{
  "dataset": "small renderings of single solids in any pose",
  "arch": "caformer",
  "activation": "relu",
  "head_dim": 32,
  "parallel_block": false,
  "inner_norm": false,
  "num_experts": 32,
  "moe_every": 2,
  "patch_size": [2, 2],
  "depths": [4, 4, 4],
  "kernel_size": 7,
  "beta2": 0.98,
  "batch_size": 256,
  "warmup_steps": 290,
  "weight_decay": 0.2
}
Rows from block 6 of a small image classifier, named by matrix and row number. Rows with one number belong to one neuron. Each number is 128 + 24 x the weight over its row's rms, rounded and kept within 0 to 255. All counts start at 0.
After each neuron's rows are labels from the 100 images, of 14848, where the neuron reaches its highest value: "top examples" is what is common among them. Only what is clearly more common there than usual is listed. The data: small renderings of single solids in any pose.
# fc1: MLP up (model.blocks.6.mlp.fc1.weight, 384x128), inputs 86-127
# fc2: MLP down (model.blocks.6.mlp.fc2.weight, 128x384, transposed), outputs 86-127

fc1.327 [133 145 108  99 159 104 156  91 122 162 104 112 155 123 131 164 150 145  98  97 151 107 104 126 105 147 129 127 136 140 157 126 134  92 103 107  96 101 150  98 130 147]
fc2.327 [122 150 149 119  97 118  70 139 114 110 119 155  69 131 145 113 128 114 138 138 135 135 143 122 140  92 158  85 137 131  78 148  93 126 103 133 162 210 121 116 138 102]
top examples: light from: left

fc1.5 [151  69 135 144 105 168 106 188 140 143 120 143 110  62 134 138 117 118 137 125 166 123 188 181 145 137 150 163 118  94 156 130 113 123 134 114 153 157 123 127 154 123]
fc2.5 [126 124 121 151 131 120  89 144 140 128 139 180 103  92 126 100 114  91 159 157  94 139  97 137 151 117 145  39 106 165 137 149 118 132 139 129 135 220 115 153  91 121]
top examples: torus

fc1.192 [108 137 126 118 146 118 138 104 125 144  71 113 155 123 102 145 154 134  85  92 153  74 127 130 118 156 117 123 143 140 135 101 133  87 105 114  99 113 138 108 147 148]
fc2.192 [119 119 144 142  85 127  68 139 133 111 132 150  68 120 127 112 108 127 125 151 131 142 154 144 147  96 160  91 110 110 118 145  89 128 108 151 163 235 134 108 134 106]
top examples: light from: left

fc1.164 [137 108 125 143 122  93  60 115 108 138 157 121 110 112 116 139 169 128 181 117 125 153 112 101 101 126 155  96 100 146 109 126 179 147 149 102 165 130  97 153 130 165]
fc2.164 [167 158  97  79 146 149  92 163  93 123 139 184 105 144 155 127 129 107 132 131 129 106 111 122 107  97 150  96 157 144 106 161 111 132 109  95 137 147 142 124 126 109]
top examples: torus

fc1.73 [169 150 138 114 141 120 110 138 140 119 155 105  23 140 121 137 110 159 113  84 137 175 111 110 119 105 161 140 155 121  91 127 147 151 125 134 159 125 141 111 158 149]
fc2.73 [139 179 130 134 129 113  75 121 109 102 145 164  76 156 122 126 156 136 181 133  68 127  98 105 147 115 134  67 135 174  89 144 134 132 126 132 142 198 113 151 103 112]
top examples: light from: behind the scene

fc1.267 [132 127 119 110 175 163 126 174 133 111 121 174 135  78 119 110  97 109 103  96 139 128 160 168 170 167  95 127 155 139 173 108 116 117 164 129  99 165 122  89 144  87]
fc2.267 [ 98 137 145 162 127 151  83 118 173 102 141 158  82  89 114 118 103 117 130 134 106 139 126 144 185 141 110  74  99 159 161 128 126 136 124 130 117 225 109 140 117 134]
top examples: black

fc1.324 [127 181 115 103 154  85 131  91 109 123 129 129 134 139 116 149 167 119 135 120  90 128  79  91 115 127 120  94 123 191 117 148 152 116  93 107 101 111 135 136  86 129]
fc2.324 [160 144 106  94 151 144  80 160 115  63 134 209 108 123 143  98 113 125 124 115 134 137 152 154 134 127 120  99 140 110 127 115  97 149 121 139 133 179 146  85 143 109]
top examples: light from: right; sphere

fc1.286 [132 135 126 125 138 101 101 105 112 108 161 120 114 147 136 119 152 122 172 139  81 192 115  86 125 120 127 100 119 159 101 163 165 165 138 122 142 123  94 171  97 149]
fc2.286 [159 124 106  71 163 147 115 149 104 110 100 163 117 124 176 131 135 100 124 130 145 127 115 136 138 121 125 115 142 150 114 153 103 149 110  99 132 144 118  98 143 125]
top examples: plain

fc1.106 [156 124 139 111 157 152 101 150 128  98 145 118  87 164 124 131 124 139 112 103 154 162 143 126 103 130 138 136 154  84 133 115 139 145 150 164 119 101 157 111 118  84]
fc2.106 [128 144 138 137 134 139  58 129 125  86 134 167  76 141 135  88 146 131 161 140  96 140 125 141 162 119 132  67 152 172 100 135 124 145 113 150 133 229 133 123 105 116]
top examples: light from: right

fc1.157 [121 136 132 141  79 121  77  82 157 130 152 104 112 123  86 105 121 174 144 106 127 157 147 145 102 147 142 129  77 112 140  94 166 105 127 131 137 135 125 139 146 124]
fc2.157 [144 145 112 107 153 160  92 152 116 102 124 196  89 141 144  95 133 106 135 158 101 132 100 135 138 106 152  55 152 157 105 155 104 132 118 151 125 222 159 113 108 102]
top examples: light from: right

fc1.231 [128 141 130 125 145 124  97 112 112 124 114 145 121 126 138 111 183 104 166 127  83 136 137 127 122 139 112 104 110 191 125 123 135 153 111 113 135 158  99 148 125 139]
fc2.231 [176 135 113 101 149 152  86 150 101 100 117 172 118 148 146 110 145 128 171 110 133 157 143 147 126 107 143 129 141 118  97 146 115 152 131 103 160 136 125 104 145 112]
top examples: sphere

fc1.262 [115 120 156 128  75  90  94  97 131 129 145 116 134 135 108  85 128 129 134 133 135 153 133 125  82 126 154 130  82  96  87 113 132 142 120 152 161 111 131 136 143 134]
fc2.262 [139 164 124 115 148 134  85 155 113 101 124 195  96 146 131 108 140 106 150 147  78 130 104 127 148 106 136  38 157 178 106 152 116 130 112 142 123 216 133 123  86 113]
top examples: torus

fc1.315 [125 141 173 126 106  94  76 137 146 116 107 119  50 119 140 165 147 123 143 126 111 116 112  98 122 128 145 119 130 153 107 128 148 149 129 164 131 126 127 124 108 148]
fc2.315 [147 147 133 112 137 164  94 142 138 103 137 178 126  99 113 117 134  89 153 127 121 133 111 147 132 133 123  47 102 165 106 172 121 133 136 102 121 167 102 155  74 101]
top examples: plain

fc1.376 [133 148  75 112 207 118 111 103  99 109 103 153 125 141 116 129 179 139 145 117  90 131 113 110 141 165  91  89 134 186 150 116 138 122 143 135 120 124 120 121 122 136]
fc2.376 [143 167 133 120 116 146 105 158 113  80 161 162  90 171 109 110 138 161 136 103 125 153 168 138 132 106 123 151 170 122 114 112 125 168 143 126 169 163 149 121 178 118]
top examples: light from: behind the camera; sphere

fc1.229 [153 160 140 139 107 138  90 110 141 126 173 113  76 135 120 122 123 154 168 112 146 188 148 120 107 111 166 144 109  96 106 132 157 138 135 122 160 120 125 133 155 123]
fc2.229 [162 175  99 110 142 146  82 154 113 104 128 186  89 158 121 111 123 132 164 140  83 125  96 146 121 116 144  69 145 151 128 143 126 117 119 141 124 198 151 128 100 106]
top examples: bumpy ball

fc1.316 [139 171 110 106 141 118 169 144 119 158 107 130 157 137 120 151 123 128  99 106 153  75 112 136 116 125 140 136 158 125 143 128 112  91 103 101  95 102 161 104 136 129]
fc2.316 [112 148 152 154  75 102  70 138 131 108 132 171  90 114 124 108 119 121 146 127 124 138 132 120 128  96 160  73 101 110 106 127 107 134 115 156 160 226 128 105 124 110]
top examples: black

fc1.221 [144 128 106  75 176 100 143  99 114 133 118 105 134 142 142 152 158 115 116 136 130 143  92  88 105 137 128 110 116 170 106 176 120 126  87  90 124 103 131 126 105 148]
fc2.221 [132 150 146 107 113 134  72 139 135  79 125 164  78 137 156 111 131 135 138 121 129 151 149 136 156 105 127 106 139 126  94 128  88 144 115 131 149 192 121  90 159 125]
top examples: plain; cube

fc1.154 [119 130 154 125 131 111 118 129  98 121 133 113  95 166 159 123 137 137 113 127 126 130 143  69 128  81 141 132 177 110  79  99 122 136 116 145 179 118 142 120 159 154]
fc2.154 [127 169 137 148 100  82  60 117 143 140 107 144  64 124 118 144 133 139 148 130  85 122 108 113 160 126 146  64  87 161 119 127 137 114 111 153 137 220 117 138  98 138]
top examples: spring

fc1.245 [149 162 110 115 134  84 115 116 102 131 145 128 138 129 130 152 155 109 146 130 104 135  63  73  85 102 155  62 118 160 104 172 140 145 100  94 127  96 143 151  81 135]
fc2.245 [134 143 134 102 146 143 102 159 111  75 135 198 100 137 159  87 130 100 144 131 101 128 126 138 140 105 139  73 149 130  91 124  89 147 113 143 131 200 123  98 128 112]
top examples: light from: right

fc1.13 [144 171 107 118 111  87  91  92 113 142 134 149 131 116  93 129 161 132 165 116 105 117 104 109 103 125 146  79 113 183 123 140 158 113 116 100 130 130 132 152 113 127]
fc2.13 [144 150  90 103 152 147 118 142 107 100 144 208 148 127 140 108 118 100 114 136 127 107 127 151 127 126 130  83 144 145 144 150  94 127 106 123 107 162 144  98 127  93]
top examples: light from: behind the camera; sphere; egg

fc1.290 [149 180 133  86 160 110 136 108  92  99 142 157 132 141 149 141 192 122 142 111 108 125 103  61 141 103 130  87 152 182 112 140 135 147 133 132 141 126 135 138 107 150]
fc2.290 [131 127 151 137 136 157  90 156 147  61 154 183  87 118 135  93 123 116 110 135 121 152 125 146 158 113 130  71 122 137  97 142 119 160 127 145 109 206 134 106 112 109]
top examples: light from: right; bumpy ball

fc1.258 [127  95 175 159 103 152 121 179 148 121 140 125 104  95 159 132 106 105 141 145 134 153 141 142 135 140 128 165 118  89 122 136 130 172 151 151 133 128 112 132 125 116]
fc2.258 [131 162 132 137 136  96  83 117 144 107 123 188 112 107 119  95 130  99 155 134  79 137 108 122 151 128 126  28 115 178 117 140 124 131 139 134 119 230 105 138  98 133]
top examples: spring

fc1.71 [150 107  94  95 185 106 112 109 103 103 165 135 105 142 159 119 143 117 149 153  77 177 107  97 142 125 114 103 129 169 107 161 132 168 116 123 145 153 112 154 111 149]
fc2.71 [137 140 131  78 161 130  93 131 119  89 116 149 101 151 161 114 155 118 125 128 131 152 134 109 153 115 109 106 149 141  87 155 108 137 114 108 128 155 109  98 144 132]
top examples: dodecahedron

fc1.238 [151 135 149  99 141 130 144 136 124  94 146 126 107 175 144 121 106 153 108 118 148 165 107 126  92  94 134 149 153 100  94 116 107 159 114 159 119 105 180  91 148 151]
fc2.238 [127 153 149 131 122 128  63 132 124  89 130 164  73 149 132 100 153 122 151 132  90 143 133 107 163 122 127  54 143 176  79 137 129 145 125 139 143 215 109 133 108 126]
top examples: light from: right

fc1.129 [115 117 161 126 119 133 185 147 135 134 137 100 118 166 142 121  87 129  99 134 145 130 115 133 124  78 141 160 157  87  97 128  92 127 104 138 141 116 160 112 148 133]
fc2.129 [118 152 148 149 100  87  66 121 144 120 123 158  80 119 116 119 132 135 160 122  98 149 112 102 155 106 139  55 113 148  99 118 134 125 127 155 149 231 110 128 113 139]
top examples: cube frame

fc1.251 [126 118 128 133 113 133 158 120 129 123 163  91 112 169 128 103  85 139 109 138 146 152 124 122 124  70 167 153 129  92  90 115 104 127  99 129 166 119 159 133 170 138]
fc2.251 [118 154 146 139 101  94  69 124 132 121 121 169  82 120 130 122 133 125 155 133  89 127 101  99 146  98 148  28 121 154  95 125 127 122 114 161 140 242 123 137  95 132]
top examples: spring; cube frame

fc1.33 [147 160 101 136 133  83  67  98 101 132 153 140 102 110  91 144 156 149 159 103 103 137 135 107 104 136 138  90 137 146 148 104 183 131 153 119 155 145 112 153 116 128]
fc2.33 [155 180  98 100 127 127 104 140  97 127 124 163  96 175 150 115 124 117 144 138 110  96  99 132 122  98 144  72 139 152  92 149 105 111  98 136 139 191 163 103 130  91]
top examples: light from: behind the camera; sphere; egg

fc1.204 [128 108  92 114 167 134  93 120 114  99 118 155 123 128 157  95 138 101 144 163  84 144 126 128 154 153 102  94 133 169 134 143 105 147 132 142 129 187 101 130 126 110]
fc2.204 [142 141 135 105 135 139  91 123 126 115  94 132  97 162 146 119 166 145 166 111 117 160 163 119 161 131 107 138 149 146  95 122 130 139 129  97 173 151  95 125 161 163]
top examples: metallic; dodecahedron

fc1.19 [140 151 119 117 135 107  91 128 106 128 163 152 123 134 130 109 171 114 185 124  91 169 128  92 139 112 145  92 122 183  98 158 147 150 142  99 144 154  98 171 115 135]
fc2.19 [169 120  99  93 176 135  89 160  89 108 128 184 118 124 166 125 135 103 133 123 143 131 122 115 133 102 140 108 149 130 116 152 110 148 132 104 151 141 133 113 141 116]
top examples: egg

fc1.375 [130 161 141 134 134 112 116 124 128 128 149 154 131 133 115 118 165 125 188 122  78 148 119 111 143 125 118 102 128 193 119 146 160 149 143 105 142 149 101 164 111 146]
fc2.375 [175 113  95  88 165 157 100 175  86 104 133 188 128 117 153 121 130 108 137 123 150 127 130 141 120 117 137 109 138 130 127 147 106 156 126 101 142 133 140 100 140 118]
top examples: egg

fc1.46 [151 131 133  90 114 119  45 161 111  91 150 160  73  82 152 121 134 117 145 126 107 140 155 126 124 117 152 112 117 151  99 143 127 174 131 133 160 169 129 143 128 105]
fc2.46 [156 172  90 122 170 144  85 151 140 101 135 162  59 129 130 130 121 101 138 132 116 150  92 127 144 140 117  77 116 162 156 165 116 118 131 103 120 203 128 121 103 119]
top examples: plain

fc1.32 [175 133  95 110 122 116  53 131 135 117 144 118  10 126 124 136 130 160 151 134  94 160 126 132 115 137 146 120  98 153 118 141 141 121 108 143 155 147 154 142 132 149]
fc2.32 [151 161 100 108 157 153  65 127 115  89 141 192 112 153 138 118 151  95 143 143 107 129 107 129 108 105 139  65 118 159 108 157 118 144 106 123 104 175 141 133  95  86]
top examples: plain; light from: behind the camera

fc1.208 [124 155  96 157 107 113 127 105 140 148 149 146 160 115  72 126 131 159 126 116 113 100 131 155 113 137 133 103 113 142 164  94 153  96 126 117 119 129 147 140 133 126]
fc2.208 [132 134 109 121 140 134 128 170 103 112 156 194 130 138 134  93 104  94 113 150 101 122 115 139 121  96 146  68 140 129 133 144  90 143 122 146 125 184 153 114 120  93]
top examples: capsule

fc1.113 [131 162  84 118 141  91 116 116  99 131 138 182 163 122  96 124 152 124 137 123  98  93 103 125 111 131 131  77 137 172 137 115 127 100 129 138 104 121 145 138  93 109]
fc2.113 [124 150 143 130 114 127 121 154 119  62 175 186 107 142 122  79 115 125 119 144 103 150 145 134 141  99 132 107 147 121 107 116 105 180 133 146 149 185 138 116 154 119]
top examples: egg

fc1.246 [139 151 124 143  99 110  53 106 120 131 162 124  77 126 104 113 140 160 162 104 112 151 157 111 112 120 155 118  99 128 122 115 167 128 148 120 206 157 113 163 163 149]
fc2.246 [151 157  99  93 160 146  80 152 107 123 109 183  86 142 133 120 143 106 146 144 102 127  96 136 147 107 132  63 152 178 124 166 117 114 120 123 125 208 142 125 105  93]
top examples: torus

fc1.349 [166 146 119 117 161  81  87 127 125 150 107 141 105 102 125 156 172 140 153  91 116 118 140 117 125 139 144 136 153 135 139 100 158 100 151 113 125 137 130 127 147 145]
fc2.349 [134 152 131 119 118 147  79 143 114 108 120 180  80 135 162 115 128 102 156 143 113 127 127 130 154 104 155  80 131 144  98 146 111 123 106 139 152 213 106 114 116 114]
top examples: light from: left; sphere

fc1.271 [121 105 136 127 167 103 142 120  95  88 154 144 138 151 173  98 116  96 127 167  95 183  97  95 127 110 129 104 130 120 103 144 114 179 152 166 115 130 123 121 104 129]
fc2.271 [116 135 165 116 137 125  80 123 152  97 104 169 105 109 147 117 140 113 127 133 109 140 126 114 168 133 101  66 117 161 105 142 109 127 116 134 119 198 100 114 123 130]
top examples: dotted

fc1.125 [182 139 124 121 142 126  78 156 148 105 149 105   5 152 131 151 134 154 134 107 119 168 109 111 119 117 141 133 140 139 109 119 147 155 130 130 146 126 151 135 141 153]
fc2.125 [144 174 124 132 146 117  63 115 122 100 130 175  89 146 122 112 161 112 166 138  84 127  97 104 121 124 124  58 128 186  88 146 127 137 122 137 116 183 122 130  96  95]
top examples: bumpy ball

fc1.141 [122 148 100 111 138 133 148  91 149 162 102  83 133 112 107 159 127 149  95 115 154 103 101 126 104 150 135 140 112 129 145 145 129  85  80  95  98 103 149 114 126 126]
fc2.141 [139 155 132 117  92 110  74 147 107 125 126 164  72 150 145 108 123 116 134 135 121 121 136 132 136  84 157  73 129 123  99 138  87 117 100 150 172 222 142 101 137  99]
top examples: light from: left

fc1.344 [145 125 103 145  76 106  72 127 123 149 134 143 124  95 112 124 125 124 150 127 126 102 136 143  82 103 173  89  83 139 135 111 142 110 120 127 158 130 148 137 136 125]
fc2.344 [135 144 100 103 143 146  89 161 104 135 119 195 116 118 153 112 122  72 135 145 102 116 112 151 150 116 145  43 136 152 125 157  91 128 104 130 125 209 127 130 107 102]
top examples: capsule

fc1.364 [116 132  86 121 173 133 125 103 116 105 107 166 147 132 142 110 157 101 148 142  80 115 128 140 151 168  89  97 128 186 152 120 114 132 129 135 115 162 112 113 120 119]
fc2.364 [148 145 117 120 129 143  99 139 119  99 149 143  93 169 105 107 145 168 154 101 121 167 180 130 149 126 117 161 167 130 120 117 132 162 145  98 183 142 126 134 178 144]
top examples: sphere

fc1.357 [145 143 123  84 161 101  94 124 107  89 184 156 103 120 142 116 130 111 132 149  77 157 114  77 138 104 126  75 155 176  84 158 120 171 127 139 119 137 111 160  86 116]
fc2.357 [142 134 138 104 171 119  97 117 120  62 130 180 116 133 138 126 147 132 131 104 117 170 120  93 156 125 109  93 131 151 111 128 141 159 137 114 114 155 119  98 128 152]
top examples: dodecahedron

fc1.288 [138 155 138 132 135  81 131 124 119 111 151 114  92 172 132 112 148 150 141 117 114 158 103  69 115  67 157 131 162 122  72 104 126 141 134 147 184 113 144 139 151 175]
fc2.288 [110 169 153 143  91  94  65 131 128 123 122 153  73 127 136 144 145 124 147 139  88 119  84  91 130 103 157  36 128 159  85 131 133 119 120 148 132 210 121 154  86 135]
top examples: spring

fc1.60 [133 154 106 123 140 126 120 106 145 148 108 107 132 120  86 174 142 150 101 106 144  90 103 126  97 159 128 126 119 149 149 120 154  91 104  99  87 100 148 130 129 129]
fc2.60 [137 138 117 127 103 117  72 143 101 124 123 152  79 148 143 106 117 113 127 147 117 131 127 130 135  94 168  87 119 115 109 148  81 125  97 138 166 227 141 102 142  97]
top examples: light from: left

fc1.282 [129 127 130 117 157 129 102 102 128  86 136 154 127 146 142 109 159 104 168 152  80 173 121 121 146 146 114  91 113 159 117 151 134 186 124 145 116 161 106 134 109 118]
fc2.282 [155 115 114  88 172 159 113 146 106 112 106 145 113 136 165 134 151 110 131 110 148 141 143 129 146 129 113 138 145 142 119 143 121 151 131  89 145 133 124 106 155 139]
top examples: plain

fc1.1 [131 130 121 104 165 123 120 108 118  98 127 160 134 154 160 103 153 104 157 154  77 144 125 113 153 143 106 103 132 187 117 151 116 166 120 139 133 166 106 138 115 125]
fc2.1 [146 119 118  98 161 144 103 139 101 107 119 137  96 154 145 128 156 139 153  99 134 165 156 121 149 124 109 151 155 140 105 139 126 158 147  92 162 131 109 116 172 147]
top examples: light from: behind the scene; sphere

fc1.332 [113 151 121 147  99  91  92  65 133 141 146 115 137 124  83 125 144 162 144 111 117 122 135 112 107 140 144 115  95 131 138 109 170 106 133 117 146 124 119 165 138 143]
fc2.332 [143 147 112  97 146 135  98 167 103 123 117 193 106 143 150 120 136  97 117 152 117 105  91 137 122  95 152  40 147 155 116 157  98 120 112 139 123 208 154 115  91  89]
top examples: egg

fc1.295 [107 134 128 114 142 120 159 122 113 118 117 131 142 146 139 100 106 134  86 130 121  95 129 120 149 108 117 132 172 129 107 113  82 112 104 133 127 146 143 114 151 114]
fc2.295 [108 145 162 162  96  91  73 114 149 108 151 124  57 127 107 136 133 161 134 117 102 166 128  97 152 105 138  80 124 129 107 119 143 134 134 146 155 214 124 128 139 142]
top examples: cube frame

fc1.294 [157 147 145  95 137 133  32 132 136  85 149 141  60 127 137 126 143 144 143 108 110 156 138 104 124 101 165 102 127 145 110 123 141 159 143 130 157 163 130 128 128 114]
fc2.294 [148 151 119 113 151 135  84 143 131 104 126 180 101 145 144 119 152  98 154 142  77 137  81 106 132 117 119  53 121 161  85 165 133 153 107 137 109 184 132 120  98 119]
top examples: disc

fc1.253 [103 119 136 100 130 123 167 125 125 154  88 122 157 126 142 124 106 113  81 130 148  69 130 139 132 116 124 142 148 131 124 133  75  92  84 116 109 132 143 106 139 117]
fc2.253 [114 147 151 159  79  97  63 116 144 122 143 135  62 128 115 111 129 142 143 128 106 152 133 115 138 106 147  76 106 126 105 130 115 130 112 144 171 231 131 120 136 126]
top examples: star block